From a checkpoint of a small autoregressive pixel model.
Model: 3.65M parameters, 16-pixel images, arch transformer_decoder, width 192, layers 8, norm layernorm, activation gelu.
Training: soap at rate 0.0033, batches of 256.
Data: trained on rendered scenes of toy objects such as cars, trees, mugs and chairs, 97500 training examples.
Rows from block 3 of a small autoregressive pixel model, named by matrix and row number. Rows with one number belong to one neuron. Each number is 500 + 25 x the weight over its row's rms, rounded and kept within 0 to 999. All counts start at 0. Numbers have three digits each.
After each neuron's rows are labels from the 100 images, of 14848, where the neuron reaches its highest value: "top examples" is what is common among them. Only what is clearly more common there than usual is listed. The data: rendered scenes of toy objects such as cars, trees, mugs and chairs.
# fc1: MLP up (model.blocks.3.mlp.fc1.weight, 768x192), inputs 0-95
# fc2: MLP down (model.blocks.3.mlp.fc2.weight, 192x768, transposed), outputs 0-95

fc1.709:510521471502499520459466523490497508496474522520514529474452481509524526505496497514524493526489471505493510498471496501455505528528489494536514510504528529482490552520545489508509474479429517518484468527486512503471482473506483504463465500500490530475520499498508493518492488494482502496
fc2.709:509499486443516478520507452490506470509506488460514559482491484488478496464535526443531527538531462481464505522469492504487506533506505471520486511530480537482553478508491485508515506508493533486499512532498447458485471539446510500509459469510508465510452516538527530489510491450455491524
top examples: candle

fc1.394:457515494505503504526448484543563511530495517463504506537471462445514480523515478504510537499532506483520449524496492493494481528503493481494477489503474509516495507518541472500478531515440511531482488522510495508517499498526482513533482546441498484514515500517553477511507501508495511535
fc2.394:507520503471519505534546493475480462509570493530478506483439506489497518496527511519500514496513450505571516456473486486476515521509508511489504490486507520478482475496510546524505524524514474467460534500468477441503457542502485511483525509526510495528488525527513469535519475523512512515
top examples: candle; largest object: candle

fc1.666:479520507534499531532517512528518515503493499482529511498500484490445466511521524484481519491504492549458454530425478521486492495506490527484478454481514484491514535509530508522499522507496448513492486567526531527490462487505500462474516536488477478505500493500525490493549533470486542488
fc2.666:498509540483510504481514499502436521491543472483530528504513467479484508486516529529512518508534488486531564483503492504548504513468514464478512489498515515527510514519493498513498529498511519490482529493514482496536472498513514444531517520514511462541517462526520516492534533510487497475
top examples: candle; rocket; largest object: candle

fc1.189:486554480487477501453489498486523495489526487460503502483523530522550501520501520476497508506479521492496524517512488507474534459447503501506465501496490468510486457507495514524555481487505516491474492505527448501537508523539517486533465531512460483504494510495469480530495528500454527502
fc2.189:465462503491510487528487517509513510468514487563530500520514511530566494474477488494502519509525545528516445480487444516469504512474484448497464497484514517457535517513511532489477478497546458492454537501510509489498482484482511513466508513498480487520507501499504537566486516490491494518
top examples: count: one

fc1.229:505479495519494478517483528473494499518468483502559499512522499490466444460569477489531512462494466463505517475480452501536499526511500478543521501534507553521529483497474476499473508468456470510492465508486490496504516477491472497515468536481501539525529500554487477507580461475510513500
fc2.229:516543523525512532534508520551492518481508507468485525539511492486467482522485476460484483500542504494518468496493507481526499469483489521487520521512447483472500497510477545494508487513539500507523481516532504515512505481528543533524505540482490490522461516476540511492440490552479525505
top examples: light from the right

fc1.683:519510463496485464517530515493501465483572501490495529527515491505479497517525491519483488461509520474521452508520483450473510475492503541501467521500501455503464528513462525490507495538489521495539441513472495488496528481517510460485535530513509500487512474546573488510533508520488529516
fc2.683:505468509539544516464462537530468516503504503454514503508532471513478511494485486450511549485495493526509483495550490503515480491504470487511495498503522509493503534490556484529502506469507516449495487450496473503508528490467484494490493510521498504521490473507495546458506491450515484516
top examples: count: one

fc1.205:448496504498511504516525516496481507513482472506490489537481492462510517477451478515499478477527496513471454493507457482477514516483481476511537491483463523459492536470479496499474497475520528542517479479488473503547507530511507475493525529528503552493515450475511478505547534512544494515
fc2.205:484508464543514520483471508525542548511519501479492501473483462490411517520504452516489564531495542462479496485498451491491478481476470536494515478514529534443469497479500481489501552493513535509512521499534464496506502503486479534484464499500518532506524472476496505511525479490502502516
top examples: light from the right; tree

fc1.699:515498515541488491508477495486450463468515454520471493510477530471484500496480458496516566498475495472463501515509422478492525550541529504533484540472491519503506528496533501505478512483483530506478487515501468504517512525498522465468531454485494469517568507480490528497521494514520491486
fc2.699:530468500487505448498510534547489515550461528512528491490521491532481503476518502512497480463498493545513516527476463471500484486476481470488511468498478521450511510519549483523518505520522492522458493503537487466541524529493469547488505492514498528505484503501535474506514468526490518491
top examples: light from the right; green object; its colour: green

fc1.137:477485507502536514503532519491498489472507487498511524521493502533452474500529475474482479515548550514483519508530506506522505483540531477478452489491517523487519531445457484477445494518448531505505507510511494498448530515466455544513470486466488503503466486474502510509518510454514484498
fc2.137:521490505485460508524492493486478486534452476518522491499493558438531492490483520552488506506500542494493473528490531538507551525532483522534522528522548471524435469444512513494503476488514498512510446511485553479482514462512491500463507517478526422531538490486494507495478484503543521483
top examples: light from the right

fc1.155:481497473537489471522474467500498482495438520496472494540468488478517500529515500508500487491517534563516521529468495519551527475537510533497497465513544540522473536473503527499502438487493514533517511461517466497503537497523511514518482511508482496510504451544534503509547563497506501532
fc2.155:495502527511484537500495528499546489555521515502500501519493542513482510472525510470507553486493520506484487487554508552508488497510486490481494517492528495466485484529508523507504525447502525528513470510524480472474551484453482502493532504460457442543508513494498506502497511489484477524
top examples: light from the right

fc1.357:491459509503486510502506479522488469489490553513496523515501512510453501499517500512464476489481486522470462514506490508494534524465515473516490493498484505496499482449489496507519519473515523543468469530494527498547516459521438478479506437475473444477540466461526510506528525478504548500
fc2.357:480485493521470499519492496491509532504530463552491486565459512492548448527477452486527522467520474496532504523540473519555474469506483519506497513444523537495478502483483515501493523533486512484502483526532454520526486518556496498517553565467481537474509511518480509535516507550445467487
top examples: light from the right

fc1.92:500453500492537487504497501468509525536478515481500520542464445465462514489511462513509529532511507515549567510493483503502501548479513504561519505505459510497545506520478466521511469505481507483488512461506542491485490487472503509501523506486497510502506458516543496524505503486450506560
fc2.92:498514489488497475499482456535524464472524488504463507489454493487472532520488499531517477491510504527482446508463545475512482514506516518475468525475517554511466561511471483466491531505485488530494489517497466507485473477500484487521486504485472519489493511499504510509469523558505496538
top examples: candle